A small image captioner, trained from scratch.
Model: encoder arch convnext, encoder widths [64, 128, 256], decoder activation silu.
Training: adamw at rate 0.00085, 7600 steps, batches of 256.
Data: trained on made-up ball-and-stick molecule models, 10.0 epochs.
Rows from block 4 of the text decoder, named by matrix and row number. Rows with one number belong to one neuron. Each number is 500 + 25 x the weight over its row's rms, rounded and kept within 0 to 999. All counts start at 0. Numbers have three digits each.
# fc1: MLP up (decoder.blocks.4.mlp.fc1.weight, 768x192), inputs 0-191
# fc2: MLP down (decoder.blocks.4.mlp.fc2.weight, 192x768, transposed), outputs 0-191
fc1.428:500515500500558533476457500527463473500500500500518515500530542530461467519500500500500535537500529481500540500500500538500500500500500513500500500470527500500500500467500500520531500465469476500454521500500500475500500500500500500500500474445500500500500526538476500500500528500500500460500500500453549500535500478525453500472500515500459500545500461465500467468539500500528544520500531538500500500528528500500456529474528565500500469520500465547551500474537535468500500500500500500541552523500476546524522500457500500527480460550500515500466500475563500477457500544500537450
fc2.428:500500500500500500564500500485500532500500500500476500443500500500500500469500500500500500474500500468500519517500500526500500558500500500488527457539503500500500500500500500500500500541500500500438540500500440500484500500500500500500500500500500500533500551509500500500500500500500500575500530497500438480554551500500533490500566500500500500500500557500497500545500500500463467500450500500500500460500461500500507500583450500455492500479500500500555500500500500572506500500471500500398479500500500500500500500500500500500500543478533500556500485437540500466534479500548500500
fc1.429:500500542500500500531521500517470500514500486500500500458500480500500471515454500472500500515500435471430500500500538500536455500466500527500500459500525500500464471500465500500500458500500500476551533500500463518500518500500469558500500500519472477500478524551539500470532469500500500479500482500517500509519500465472526488577500472500500500573500500500555500483473454500540500451500500500483457530500500522479473464500500500538468500500500500500500548500500525500526483500500536526500518528486465558561500500477500521558512521469521542476481520468558522500500500500500500500
fc2.429:500500522500500479500471500433500609500500500469500500500500501500500474500565500500500515544547500500500480500500500552500500481500452486548455500527455500500529500494500500500500500500500517506500454500476536500500505496440536500537457500500500500543455500498480500500412500531528522553528521513500486500467500537500500500484500500500500500473500500500500500457500500500427500500500517519475561500500446500523544444500501465500500519533500500480480500500500476500507534500500500545500500500422500500500500543500500500460486500505492500458525500500500474500480500466500524500
fc1.430:500500500500480500472500500523500460500500459465500468580470546500524500500500500428500513500521441527500500514500500475500500500500500533500523500452500500500500500447500475472461500480451500528520500469458534500488500480477520500529480521500500500500514500435481500500432500500500474500468500500500500500500534500500500500500482500500402500500500500452500484544500500529473500500453500529563500500500461552500500500463500500481500457533555500500484529453514500500500475500478500500530500523535500517474500560517528500472500524500467537485500542500500500517483436500480518500
fc2.430:508500483514518530559500500500542420459510500513500500476500475500523500500500530518500489474500500488500500537500500488500424500500504500531500500511500507500500500500530500500556500500500500500468505500500459531504500506500500522500500484506511500469500509546500428500500444500413500500500487476500500490507494500600496500561500500500534453500459500469500500500500494500500509500500500500543503500457509505500510500512468500581500500500456500474500500500500500500500537500500500445493500500500500500546500450500500534500462505500505448477500411500536500446500535500500467500
fc1.431:522470500480530500500478540500432486440500500500540521541540500500500443500500531500500500500515500471535470500479574500500521500482500500517468500500500521500471500500500442528500500461500500500538500500500500571482466500500500500500500500460526500535466500500500464500477500472500500472549500500530500500500500540500535500473527500528500500500500526500500500500480500481500500500500500538454500500500479500500500542537449441500500500513538464500526500473529557500442529500439500473479500500500447467500500500440538500500500500554478531500500500430475536473520500500500500543
fc2.431:500500500500553524500472500529472500500496507538500500500500500484501538519442500500493500500500497500481521438534500500520500500500537525500562471525459500500530457500500500527500500500461500500481500500494510500582500500500455500500500500569500469500467500500500500500477532500500500500458526500458500461500500500488500538511517469500558487500551500500520454464492485500539500500500541484495499457500513500431500500500500500463500500469501500521500473500457500500568500500522543500547459500588527536467473500500500500561500472500500462500500500550500446516500500500498500475
fc1.432:500527478479500481500518500500474544500500500500500500545500500500500462500422473500500500465500500500500466461532537500500545465500500515519474500463461522500484500500500500537500553500500500500500500500530500500566500446533453464500439500500475500500541549467500500454500500518500535530500515500441482526476547500500500500500500500500500500500537500500500500500500500454500500500480500500500418500500500521500500500500500536451500500500560500500571539445476500500461512500500549500481464471500526500500500542500468500500500448566500500463478463469500500473500520500529500500
fc2.432:500500500536441500561500500482514458500500500500500500434500500499500500500500483500500500535500547500500535500500444500465465500500500500512500500500500500566500544500500500552551500516500500500500500467503500500398500516438500500500500500500543500500500500500500500500500500546512516473568536497513500450500596500500500500500500500500500544500500500500500504500532500500500500500500567500500500500500500435500467500538500469500500500500500503500500504500500500492500406500500500500480500500500476500500500500500500536457423514500490500541500500552500500558475469500500500500
fc1.433:500500490500500417500500527500542500528548500476500450500500549500534516500549500474500500543524500534527522500500484448500500500500523500500500518500468500416500500500521544463524500486500500500471500541529485500538500500500582500447500500500467500521500519500500468500500500521500500500399500500500500562464500456468500500500500500527500500500479500500518488500527500500562500500500500500500500465557500500500500466477472500462484479500500500500500530500454470523462500534500500500500500509500500500527500500547536500524500500529500500450470440483461525454500500500500500528
fc2.433:500500500500500526578450500500500500500512500500500535453590500500500446500483500500479467429524500480500500500500500418466500500470469525512493500549500500500500500471500500543500490500460500500500524500500477454500500500500474500500500500601500520500527526505462505519500471500452500500551485500500500500500500445500500500500500500540500500506535500524500500500500500500500500500500500500500500558490500500508493581518500500500568500499500500500500500500497500460500500500485500500500500500500500500500500500463451500500500515500517451584500500500500500581530500510500500448
fc1.434:477558500470500500469500524541457500500532500480525534463500500500500538500500500500470500500500500461500475500500500530500500529533500535500500500500521500551500454558455500478474500522500474437500500451500489523500500500500500535500448541562554435500500500500500500500474500500500500500527468500547500435558500483544532500500500500500500475546500500473478500500500540461454500500500561546552500528546500475500500534480500529500500534500477500500471500500500500530500500500437531474500468519500500477500457530482461500532500500521500500532500500467500500500500500549500500500
fc2.434:552500500500489500415511500431500486539500500500500500574500501500500442500414464500546500563500531504500500500428500500509500500488500500500500500424500500422526543500500500500500500500511500500524500500500500500500500500500524500500500500447498490500500525500500500500460500588500500534500500500511500551500500570500482500500500500453475500500500500500522500500500502500500500446500500535500500500500508500443500500500538500500522464500500500500500500500500500500500522486510475500538500500500500513500528518549531500500500500500500500414529537484500500500500514500500552462
fc1.435:500500500563466538500474500500468479500479500500526500471500565444451500500547500500465571500500500480527500500500500540500525518500437470553500568500527500500547500500500500471500500500500500500527500500520500500500500500500500527500549456500539542500500500545533500500500500500500500500500500500479528500518500500456467500479520458536549500500423480500521500431552500500500500467467520457474500473521500500500500500541500530500500526524483500536473414551521456500520469500500500500529500500500473468500500500500500500466479518500500500500500467500467500500469500500500500500
fc2.435:500500500477500484487500480445500542500500500500500500549500500525518500486485500500500449532500500462500500504491537491545500513500471500500500500500450500502500438455548500522523462488500500500478500500500500500500493500460500500500500500500500467430500500500453500567469500500500500500480500500548500500500419500500466533500453506489500500500500500541479484500500466500500522500500564531500500500500549546455500500461500465527535500522500500500500500486500476452500500482507500459460462470482557506536481534500521524500500489500452526509519500500500399436500504500453500500
fc1.436:546533500516500484500500500500488532500478500523500517500500500512500518492500500479500500500500460500524483522534489482508484557526500483473538508489500500469500534500500500530510480482519500500509500500500585500500500452500500500500500452482500549551523515470531512554449471500500500458500534505527500462446500455500483500475520542530455500526500514451500516514484500478469500500527500500500512476500519467500474485500550456513500512500534490511500500478500437526539555500523521546500527446509469472472547500500441446515500500500441532490500450493476500485546500500500538500
fc2.436:517482531530500504454513503526474481500487500500467492499500500503484544500494489506485510500500511481551512496529536500507513493471495500520479432500450500519474535500501500455521500500492500476500500500500451490551476533520500489489510560531523512515500500557462516456517532500500514520500467482477494550502507462500474547513500500463556511440537500500516488518502440511506510500500500533518483554500488514500516500491500494526458461474465500454500500500523526500469440541478474433501463537505547500500500500467512547475500465505500481500494500500531490545458472500500457503
fc1.437:500522474519541500512500520500500467518500500510468500531500500500524521490530476533536500458500500541526520521540500480484500500500572484474553500500463466469576500467474523518530475500467500500523500517468539445500440500500500500468500500500500546500500500500481470500500500477520500500549500528500469554500500500481526500500474500536500525500500525500500469500472441464535523521527500463500488500517500515500500500500457549500500473500477500537534481500456500500464541500469467533509520545500500447463525544455500500537500473526500530472544500500523500455519529500538500500
fc2.437:500526511520495500515500495508500455500500500500443530449559536500500500510500510500500500500516500500500500517500543500500481500500504500500476480556500505541481500511463500518500541500500544492500492446489500500499500500550461505489500500578499484525508509488543500500500485521485542500500512500479500500500499500500500506550512527500559465500500500500500567415500516500487500487454500459539500551470461473500500512543515505425500491500500500500475520564511500500500500500500500497499464474521430564500509500495500526452540500500500502500500500500500561500464528497457501453
fc1.438:500500500538500483500500500500500429500500500500500500469500500467500500500530500534525500500535500500463500515500500479460518528500500500554500500434500534500482500469500500471536473510500500575500457458500541462415500500500452500451527457500500500500450500529500500469500500500500500467500433441500500500500478500500500500500500500461461500500476441500500500500525549500500513468500500500500500500500461500500431500500466466500500500500485522500461463547527516500458467469500500500500500500541481500500500500473452500500500500500529500500500500474571546500523535557500500500
fc2.438:500500460500500476509469514500500500500500509462500526500488500549464500500488500500500502500500500500500500557500559516511500500500507470500542429480478500431500434500500500500500500500500500485500500500500500514548435542491500537539472494500500500562500478500500461500477500472526490535500516500500520475452500447500532479537500500500551500500500548535516545518482500500500529500505500498478460490500500519500518476500500500500500500500418500500500500493505480531564572500500500436479500500500577500470500500500537425500500455481500500500527463500476483500500500500500500500
fc1.439:491522460539517500575515513520500500500500515463500500468472500500471500462559541543511494478461500528514554530500435508482500469459518500470492500480529500530485500481482500500472468486500500483500500552512530500500514500500500500472482500531510500500453500500500522500481500531500500485524500533511500548469500462476518463519500534543500480500471482500500500516500517500484529527489514544562559481425500516500500500544483478500526459500542470500528500520500457500456515440470500459495528500500500484513500542500500530500516500500446500500500534454500500479553500510500500466
fc2.439:500488514500488515457505500437491499488500500526450502486520500473500534532462438491512519473535476484522467482507546461501543500518500500513509500500475510473500493526525541503492569500474522531483536455484476494510500500515477503516516500500495485537514511500488479521476527474500500500468495503511458466500462533517534535501479494485500500482518520494500500463493500514519484459492514466475481509581465482469471500493536528529473500531425557500490500500493558479550500520500500513514495503538500500445500460505500500508478487507553513491506500531508495539442529447500500500
fc1.440:471500500500465500500524500519500500500500500500480500500462525524529555500546554484500500500458500534500537500500468464500538551500485463480500521500446500500556500500446475463453470500537531588465500515500500500500500500500500500500533479535500528500466479547500500437500545500517533500443545500453500500500500500524500500479500500500448500500500500500432500500480458500538483500500529500500485500500500526565500421500524462500500500500527500500500500500500500500500500500539500500532500474500500500500541467500500500522473500500529500548500500500500500483453500500500467551
fc2.440:489500500500500500540500480500500500500500500500500500471500504500545500500500500500456530471500500500500500538582482500500435529500474474500545464506560500472460500500500500500526500500528500454500500472518485500500500510500500500469482539474500500460505534500500430500535439445497467500527492500500500500461500500500500505500500500541624454500500500500500467500564477500500519500480500500500500500500500470500516591539500500500500500427500500500494500566500492500550483500467485464500498500566500500500516500500503500500500500500489500500510500500500500548500500500500479500
fc1.441:500522454500500500500500500500500469451500529521462500533500533500461500500500500476500535478500500462500500536500500482451476500519500500500500473450473500500526454471500476500500538500500500565522500500421500500500500525500478500500500481500532516470500480500500500500500473500500460471500576437457500500500500500468451476538481457500500500500536500500477500459476479441500500463447500500500468500500547473500500500500543563470500458500500472500500440530462520500475471500500549500500500486471467458452500500500424500500500500527500500500500500500500500500500500550500532500
fc2.441:500506500500500477465500432500500500556500500500488500465500500500587500500500500500500500500500511500500521512500500530500534500500543500500500500500571500441500454500500500500527489500500500451500463500500460500500500500500500500500474518491436500500435500445500500500509500473518500539500500500500500507500445456500481524450500500500552533500444500500500530435500500500500500500500500481500500511467500500509488542585436463517500532500447529500500513500500481500500500500500423579500500537500559565507500500500513500500500521500500500500500500500500500500496530500500500500
fc1.442:500500467478542527500534500461552529500464459439443542525500500500533523521500500498525500500500460500500500500443452500556522545500500523500500500427500500500500500500525467500500524520500472500481474500500526473500500485500515530517500522470500479500500500500500500500500500549534500500500600539500500467500500500500500500444518500459500526481500500500500500500500537483500451549500468542562500543482500541500517530540471500500500474500500544500534527532500537500500469500472500500500500500473500500500500518475483500457500500561474500455487500440480500500500500500500519500
fc2.442:525500481520500467512500500535500467488500499559500456500500500500500500500500472552468500489500519522547471520500500466479456500500511473500500500500528434489497500500500500462500502500500500508483566478579500500480530500532500468496482459468500548452511557527510427500500421503500500500500468506500500500500500500560473500537549500467500500456500500485500552500486434500500500500500500500500500496500526510500500500500500500563450500513500478500500500500500500497500498500500500500474500500586452484521500500500505542500500454476501500527500500500500555500500553500513534500
fc1.443:547559539471500500556500477500491500524553500500553500500500500500500469522516500472530500500500479474445500475500500500453470500526500500532518457459539500500500483500529500500535500500500476500469500500483500500500500520538550500500500435500500521492500500500500459469500500551500500460500500476500474500500500500447500500500470544545481500500513461500525441473527556500452466500500466500587500500560500473500515500500474457500500500500500475546462500434500544468500496500500479500500500500500500500500500446500500500500500500500500500527452457500477461500534500500459500500
fc2.443:500500500500500526458483500500500500518512539574518500500436500435491500504413487541505436500523500501555454500500500500500529500500500500500500500500420500474500500500500500500487500500500500500500500455500500483500479500500500500504500482500500511500466500420500500500500500500500538500521500500500495500500409500566581500500500472500500486504500500500500594500507500509500527500500512561454500550500500500475471514459500500500538465518500500500500520515500477473469500500503500500531500456506500500500500500500500477500500470500500500469530500529523500504480566500481500469
fc1.444:500521491500500500500544485539500484512500529516556516450500448521439478516475500500510500479500500525509500500500493542500489500500500472528478500500537486462500550469475524500475467533479482419500500538523446531500500500481546483450493521536473464500532521466517500480537500516520484500537522478524484528524491467484536473500500483535500458500461512464485500500500500477520527480512526468525473463500457521515522518479490511518536500477543490483516500518551459500545500535479481468500542517472512500536500515486492509485500500447500488500500500500500519509546530548546466500
fc2.444:463534507500474500464517494431526553542498518548538482500504500500448503499459488501539522523495500515508488446500538500485500530500496511507419509465492500500549483500474510526477438484500500500514500500476478526481479500480500500500506500538500511480462516452502500506506528491500512511500500506526520513539479480495458500505500556480500466517500495475475500475500500512525518482500524492515467469587474500502500500441499516513499500482477513500492500522542500456536510507500493473466531459459481523471500569475522538500519519487500518500500500563487504500456494542507494500
fc1.445:500500500500472500491518543491492477482484515481500510537486510511500509474451578554527500541500483500472470488500449485485474513521544500538473500500550487500574500490482481500500500508519483500500516529531500500523500466500528500439483467469527500485500481500529487542488460475517500480534508479508515500515492500466526472485500461514477538505500526486461481523509546449480528480530466479500488500531487480485483491531534455486470509508500500510536510500526500453539500500519447494445519477522507524500500535522500545523542500467465465457535500460484483500511475544513505483
fc2.445:500525500495471518464503506489465521505500500501555533504500562518477500514449493518540462516472498495500521494513529463500486500500461500490500452530460500508500478461568537462479460500476531490528530500515523500492479550546520483529510515585497489500500519523512487510516500491519467521483515499536491479497529521483500500500526494459510506465463487506474513529527481500518506490500481455500496542480473481483500532509476515526466514465471505475500479480500482458473494534486514469490500500442500476500494482489551499464500474500542500515481496446566549514488528477470477490
fc1.446:437500500500500500500500472500500500532465500500500490445462500500500441541467500500500500472536564500500500500500534500539465464468464500500465500500500534534462531452500500467515500470528500500500500463500500500466479467516500446500446534500475476500500464500500455500484500500470500500461500500455554456500500500500500500500500462471530500473500500500500500472500459509519542500500500519420500500475500500500462500508515500500500500529500525500538500571485500465500453463500500500531529544500541579500500500500500500521500459500500540500552500500500500478469500500500531470
fc2.446:547487471461500500500500574500502557500500500409500500554489500500500500500510500500524500562501500500500500500462500500450500500500500524525497482500500540500462500500493500556500500500500520537500500529500519500500500500479500537519500500500500500520500500500498540500500548522500493500500565500500500500500556500500439495500500506500434500522500519509500383500500500500500482500500500532522541500492500500500500498500500500551500500470500500500500500440500500500500500500500500500500500500396488412473500500500500529509500500509500500499500500500500451500530444530490500500
fc1.447:483523500480556449534500500500500500500500500500471500500500500500534500500500539492500500447475462500500534500500527471500468463547543500480500444524500448466500516470500469548500526482500470500456500500500475500459500500500500461500500500500526500500478500500500500500500500500500500500484500500543500529466461500475542458500500500500536539500500500533500500500500500500500532500500500500500569523551463524500535500500500500500500500471566500500445500571500500500500500500500551500500476472524537476534475500500574449455558556500524500500500500500470546500500500500500427500
fc2.447:544500500500425535490500532500500500537454500500500500500509500500485500500500500500552500556500500497500500492498523500500500500500497500538500500500479524500500500500483500500500500512438500474548500500500541500500500500607479468464500500500500450500500476500542487498458526500516500473500507500464500500500500500500500528561508531500511500500500500500500479438500500500500500500500500500500500441474532489500500500428500500500500532490382500500500456500500500500557500500500500500500500500492393500500500526500500500525427469500500500500508474544500500500490500500455500500
fc1.448:500566500500500500500533500500500500500528500458500533500500500500471457520535500471500500474500500477508483543534470500500519500500500472500500500500500544500458500500473500500500500500500474500520436470516536489451500457500500500500473539500455519500500475500552500500500500548500529560500500500470514500476500520500500453455469500500500500500484435535467500500500500500500463500500433471471500500478476530532450500564533500500500500500500432530472521500500500500469500547514500500541448500539500527473520449500500500500500500519500530438515537537530465542500525539526528485
fc2.448:500500500530500490504500500500500562500470500500477511461500396500538518500435462478500500500500500480500536455500500513501484500500500494500500503489506500500546500500500500500500500500550500500500500500476451542500502500500500508500527500500466482500500500550500546500503500500500500477500521417489500500567537500519500535500500522515498556500538500513500488500526500500500477500500563509500553500500500487488524496505477500562445500500542519500537495481500500500532450500500484500500500571487500409500455525500540536500489530461500500500500476500486453500519489482500500544
fc1.449:500500489519478470500500520500500465500500465500476500500500528500460533500526428535543500538529525500500522500500459522489458500569534463500500519517450500500500453562500500500535500464462465500500500500500500500579517535482500500500500500517469527524500500446500469500471500531500532500549521538500453500500500500500483516500542500500414517517472500500500500500469500500530500500500500500500500500540538458500500500500476524500500466540518500500500543448500500500521557522500500500456500500500500473500500500500554500500471500476484500476521500500500500500500452452500426500
fc2.449:500500425500500517564500523551500500500500511500483500500500477500536476462500500527490461500500500500500500530500500490500500477532500525500500500557560500568472500500500545562500500500500538489500500500500504500433500500519481448528500487500500500507500500500513500500500500468500570500468500500500500500500499500500559500499500500531571500500500500447500592510545500500506500500500500500500487530466500500544500556527500500428500500427500500500500500521464500553472489500502500524465493500507500568500500531500500503482545519522506500500489474486500527470500500500466500492
fc1.450:543465587526542500472485497529485516514500500542439528500495521515468484500516500453535500467474483469520465483500500483457500500484500555500481500526461527506483544515532500518500504527485474469505482467512505500517520479473464525512510500500521516542515484542508490500525524489514500434449535500500422486440461500530510536496500473477520500493487492500532500500484495470474530500513523500523479480543490500492498524515500513504513500500479524474494521489478491529514516559491475500476516494500500500448560500478500500512487552481506515500511479530489482500500500506465568517
fc2.450:483514420468491513523541543454503461458501500465491480500541502482561524480510500548466500543561479491522521519522500518506473500517526479512517525476527501500511496496459500464500500485500517526484530523540480493530469517513534452477500505472500487478457497472490503532518506500471510541510500522500537516550518508447525505479486519500500524500537537505477468482500508500488501500500478473514518523495496500491504445461512450516495500529487487485518485503535510468514471474502516513509499498526547537535480485516476503519495485500478442500514494470487493512487542482561437472
fc1.451:530562500500452500500500500529500500500500500500469462500500500560500500500461537500500500500500458500470500450500500500535500500500500534500500500500500500500540500537522500500525500421500500500500469500436500500474500500500500500500476500500458540500500529523500500500441500500500500537500450500500455500500500547524500500458531500500500422500500500500500472500500527447440535541500500462500500500500500500500559461471500500500581543461500500500500500531463528500500532500535500500467500500463470476500500500537455500500530500450500500550500500500500527500500500500458458455
fc2.451:500500545500500520415500515500500500500512530500566553488500500500500510492500500500485500545500500452500476489500500500542554475500500500455500429498478541500500531519500510500500500500500521500457500500500500500463500500470500500500500500500500469530500462500500479500567500500500500500500500500440533500500500500500500524521500500531561500500500500500500500442500462500573500496500559439500500500483500459500500500512500470500500500501500501563492500500500500500500478464500500499545500529582451500455500500478559500500500500500551500435500438500500500464479500500526500500
fc1.452:458500500500500500500500476518500500500481500500500500500500526500500500542500522543500538557481500459516474547523473500462500531536500500523500468439537525500500500500463478526536500500541519500500537500500500500500523485500447500500481500500500500500500521552500500500500551500500462540478543500453552500500479540500500500481500467517452560500455500500500500500516500500537500500500500536500500461500500500540500474559541567517524500500500529500464500525500537520446500534500500500500500500439500500500472479479475500469500500522548500463461500500551500500557500566537534500
fc2.452:500500502500500500500500476462500500500500527500493500439500500500547524532500472500500484500500470500466500500500489500548500500506530466524500482500500531435532423493526500500538491500500500500500471500500500500500500530500513513555454529527429500500481500486494423500500500484520500500500468500500500499454500441538497550527500500500500449478500500493500554463500500500500500500500500500500531500500500500500500538568500500500500481471559500500500510500500500500548500474500500500504459570500530542500500541522500500500500517468422500588500478512500472500500528500510442500
fc1.453:500500500500500500539470514500500457500500470500459500549483527481515500500538513526500536500500508513440522500578538500461500500527549500451555500500500500500556465479519500533500463500454500531524500500456500484500500455537500486500500500500517500535500512500467467488489500463522481500419500500477488500485500500500485471518530500500457459523479527545525474500445440500500524457519500522539528474522500500541500500500500521500500500529500500479529530480500500500434543500482500486500500453533532500469479477527500486500517524525484514500500521461487500462500515478523462476
fc2.453:496500469500515500500476530592500470466509489464446517453519528483544500484484500494514500471500480447530513498500539492493470500486500500490534430500500500508458499477500500523542535481480500494479482500484500493501500500500452500500512500500498455511500530530500500500500515503501500479500512500464521500500500500500500516567476471516565541500500500480519500452500527500493473500472466456531499551437500476500500541602500500449519500500494537487500519514500500514523523500482500525515431510487500500491500492484500485474509500512500500452487500460542551500485500488470500481
fc1.454:482500467500500528500489465484500468520500521500474534531500512530500517538500476542545500500520521513500535523529500543519459500500514500446556500500500473453484500500523518533515486520476479443540515500485429456543500474522470518516489545458510514551525527452500461470490500458500524500530500523456477530486500508484521459543500500563500500489500541553500500500476491480517521500521473508530500471480500484476510500569466524466490459540500520500560512526500500485476516526474500500500510500500539500500513515476500500526500500500466516500511528482500500484500523472500454500
fc2.454:500500515500478500466466543500500506500499472500456483462500535478500500497500541500529486500541500500518472500474515459495517486500500499470500500500500500500486486500500500519504522481500535528500500500494518500452503518528476447490527466547526474518442504500500500553500532558514500494500531523469475528517512575490500559533500520515481515500452500500500523469500531500469477472452500487500477532465500500521478500534525508493482500500445443516479508513508530500500500500527500567528500476446455545469495500491500549452539516519515519453494533500506543500469536500500539462
fc1.455:500449500500500528500538456500465487483500500529500537500477500500500459500500500500500479512545466500462500500538500521500500468467500527500529500500518529500500467500476500500500482500500500468544438500500571471527521500500435534489466511518500524476500500500484458539542500572463500500530500480500477500467479453500521468500500513535500500500500500523556468535541515540555500500500500500500479500464500500531535485500500487486500525468500500525523500429535478500500534500512500481500476500474517518500500461500500454500529485481527464451462500454465470480521570500500500500
fc2.455:478526540523500500500500512500500500500458500500500549450500468522500505476500457532500511494506500500529466459458530500550500500525482556511500542500500500500500537500525500500471554500443520552500534521500500500483500500500500500479500500515500541564536531531482602500500511486500547500470500500500456485567544500467500533470500500500500465500500500504500500470479500500500501431500500500459500528520500471496500500467519508500471446518446517500484495536500508500538500500467500500510500500490466500471500500480471530498563478500524518454500546528500511534489500484500500500
fc1.456:475485458527525500500467464537453468500500500544500500500500500456500465500483500500500500445500500464478472500500500552537500500500500537500500500500500458500533500500518500500500543460462500500500480500476476500457500500500500500547500533500500500484500500470470456500500500464500500526534500570500473476538478517500500500500500473476500461500462529471500500500500500464471500500533500525436548500458526473465500473500519500531525500500500473427500500433535463457534550500544486500500500500500500500500500452481500547466500500459500500500468547500500500500441460500500452500
fc2.456:500500524542455500518539547493500500500484500452453500500500446500500452500500457500500489528500500500500500500500500500456469500558446500500458500500500552543500536500438500500508500500500522500500471500477548538451512500500500473500500500500500500500500431500583500500500500500500499500500549469500500500500525500500500500500500500500500500500500500553500500500500500500500477500500502439525500500500453500530500500500500500472500500534500521500500500540500506498444438532435500544491465550500449457491500561500500511500500500500500561458479474495500519434489500500471500500
fc1.457:500540532516527500548500516500500500530500500451500500500523530500545500500500529500500478500500500539534500500500500500450542500544500500500500545500432535500500500500469500452531541500500500500500500500500500515500500500500546500416500557500534500500500500500500500468500500500500500500500525533526500500500500473500500465468500500500500500540500460500500500500547500500525468500537500464448500500522549545461500500435441468500500500466545500500534500500500518500445500500500500528500500500500539500500500500565555483574500500548451500543544500465500500479500500479469474517
fc2.457:471506500544500500566467518583475506478469500500500504463535500500500500500522476500500532448531500526529436500500500500554500500500500519511500500500500424533472500500517510500500520487500522485500528500500500477454519516500480500488500500500471562500500530500500509500541500500500500500500500500500548500500500500500500500480500478512548500500527500500500500500518464500500531500419480471500463519485457489500470500500500500472500500527392500432500500506500484470538500500500500500460500455500465545480500500471500500496540500500584500500479497501500512565500500500520500500
fc1.458:518461444524477477465521500500500500525475457450464500467528500500500500526500560500500500500500500500536500534500500500500483528500500434500543500500477468527489500535500468455500523500500500537453500500500500500409500500500545500500483500500500488500527514548500527524500556500500500538500536452500500500486500516500500500423500520500500526487465500500464523466500500478530537500500500500500535500540500500500517500500500500500500544443554500500500530500454526473500523500500468528544500500545500500500457515447500480500542500485500472537513500449500540458500500530528527500
fc2.458:507531500489547500500500470536508500469477500495499479500500488500574542501500437500489500474500500503459520500530500500469500500500500559455500500566562519500500500500500500500500500500500500500500516500500500500580487500522479500484455500515500456417500542483562453500540500477500500469521467500503537500523500491490435544534500500500526500500500500500500500500500474500533510560500557500523500500478546500500500561500476500486500500500491500500500500500528500500500470500500542463500500455500500452500500500500551515525478500500500500500500489538500433551500481473465500500
fc1.459:500524532500500513442513500500490458455500512500493517500500526516500550475495543537500500536500500512470466517500441457500500500536522500527482500500518500482565535532483461517500500525500500510477525518542533515541485475500483500447500468480510500507539465500521487520500500471522500479475520500500528538488500474460500491500490495512500525500510520525475515500488532432451520500556488475492478487500486470489481500531516460483479478500516509500525490483542500489525521536500462521435541481506516500514522544509500500515556500500462491453552519459456471485515469556500522482
fc2.459:500520470491496495496502529500500547507473523504523501550514526542484499532486474512509464545468494500500508472517495500500471492445457478493546476518473519514500488455527500454496491504443499500512541500508481500507500565565518527513532545568503476473486500561477475491506514488478491532514517473500500490518512546443515512479516475500523500484451498490473507532526481511511493471493495457502522519525491494510500535478491508500500500517476481457523483500466466480471480485491509476500461509461513506500500461480533523485529481500536491518491478479537554535500562454475484489
fc1.460:500500482500500500500500519500479492515482469500500492524433500462477500500500500500500500500500500500516500500500500464500529500500474517479500521500500500500470500473531455441519500449500500539540500500500546530500500444500479523544479500500500462500500437500500469500533522500466481500466522451500500527521531532538479500500532500500500563500456500500500500500500500500500500462500429476500452500518458554558500500500455484539500500500580500500500532500500500500442500500500515500500500500549500516500514525577500476500543465500500500462500471536500500500513500500524471579
fc2.460:500470500518500518545459514500444500500500527500500500478500500500549505500500500464500473500500486500419500500500483539500488500500500500501500500500500500536500440500500594500500485474500500500464500500500500486538500520500500500472500500541539500427492500500439541500500500546553500500500489500500500487500500500500500576500500500500500451547542500500500500510500500500460500540500586559499531500500500500500500500500500500500460500500496500473500500500500479530639500500500500500500500500500500500500451491500500517500506552483500500500500500500500500500475533485530500500
fc1.461:480526524534500444500500500500500476533500500500500471500534487500500469500500574500500500534500500540549519500470500483546500518500500467500500530530487481417536469500500500448474473500500548500450516534539500500467538476537558500500523500500500500541500523500500500500500444500428500569453500500500500521467528500500500500441500500500514500500469500525500500500478500500500500500500522500457500472500500448500480467500547500468500482500500436500548516500500518500500500500542500500500500460529500524500524485500500458500500552500500528539480500519500500469500478439500500500
fc2.461:500523500496500522564505500537519466482500477500500500454556503500540500500500450493459521450518468476500500500518500461500500492500488500500469411500488500551483475500500500500500500505500500476500500500500500514500475506500454500500500500592496536477500500528500500487551447500500500443522465500500587500500500500500500500500462451500538500496500499500500551552500461500500523500500500516538500555487500500500500500533464500475506500500500525500500500500500500500500500518500500406488469500500534477500511441491500541519503500500500476500500457500500428521500476486500500500
fc1.462:500500500500500500500526500500456532529500463500500500466500500441519500536500500503500500500500520500458539500483500500500524444500500468500500477500500500500500500500500500459528500520500522451521500500500500500517500500500459500535531524500522522500474500500500500541500481500500500500500522500500516500475521528564467500500476500500452500500500473500500500533472500500479552417568468448500547500545500500528525500500524500500500553500500471500500500509500567486500500560553455457458438500462500527500446500525500444500500500500526459526532456532480463479500500554500477500
fc2.462:471500543478448500468477500499500500500500568545500500481451500500500547500458500500500507484500500520500500513496500530481540500500500500473503580500500500452530500506500500500500550500500500500520500500500500464500500500500500508500500500463500500500500500500500500500500500492500500456500500510500500525500500446431500500476438500500595500481500500500500500428500557491500500500487500500500500506460500500497500500465500515480500457501500502500500522574500462500528445473500551544500535517500500500500500500470500535500581529500534548500546500500500564494500500440500500482
fc1.463:500540485484475500500521541521465529520500487526483537522500522500524500500525516519500500509500500500500483527500473475500514538532500475500534500500447531500500500432521500500494500500518535555500484511471484532500482470500538500500500500500518511513500483529481520481500443500500531500448500500542525465549468518475515500500500500500485472476460454500455468461500500520484436500500500500483538462485500457475485500500523500486454523500531476500500549523500481524500581563500457500527509500470432520500528500513500500500500451500460515500467500481478458500542523467500479457
fc2.463:510500482515524500500519481544470483500446486510500518500497510485500536495472471527500508489500500487490481456518500401538517492500500483518555457500554514500500506525500500500510542534500493492475521500500484544522489517508467500544500504523500592479529500481511562522500500466437492487538472500500498479525438474500511463500501458500520500464500512537505500500549485500509500517504500495519508460484500513506500507488500518535508479543500436475500497485500493471500445500465505505500498500399489507510500463473504520513500500477534500480507527486500500526470500500506488530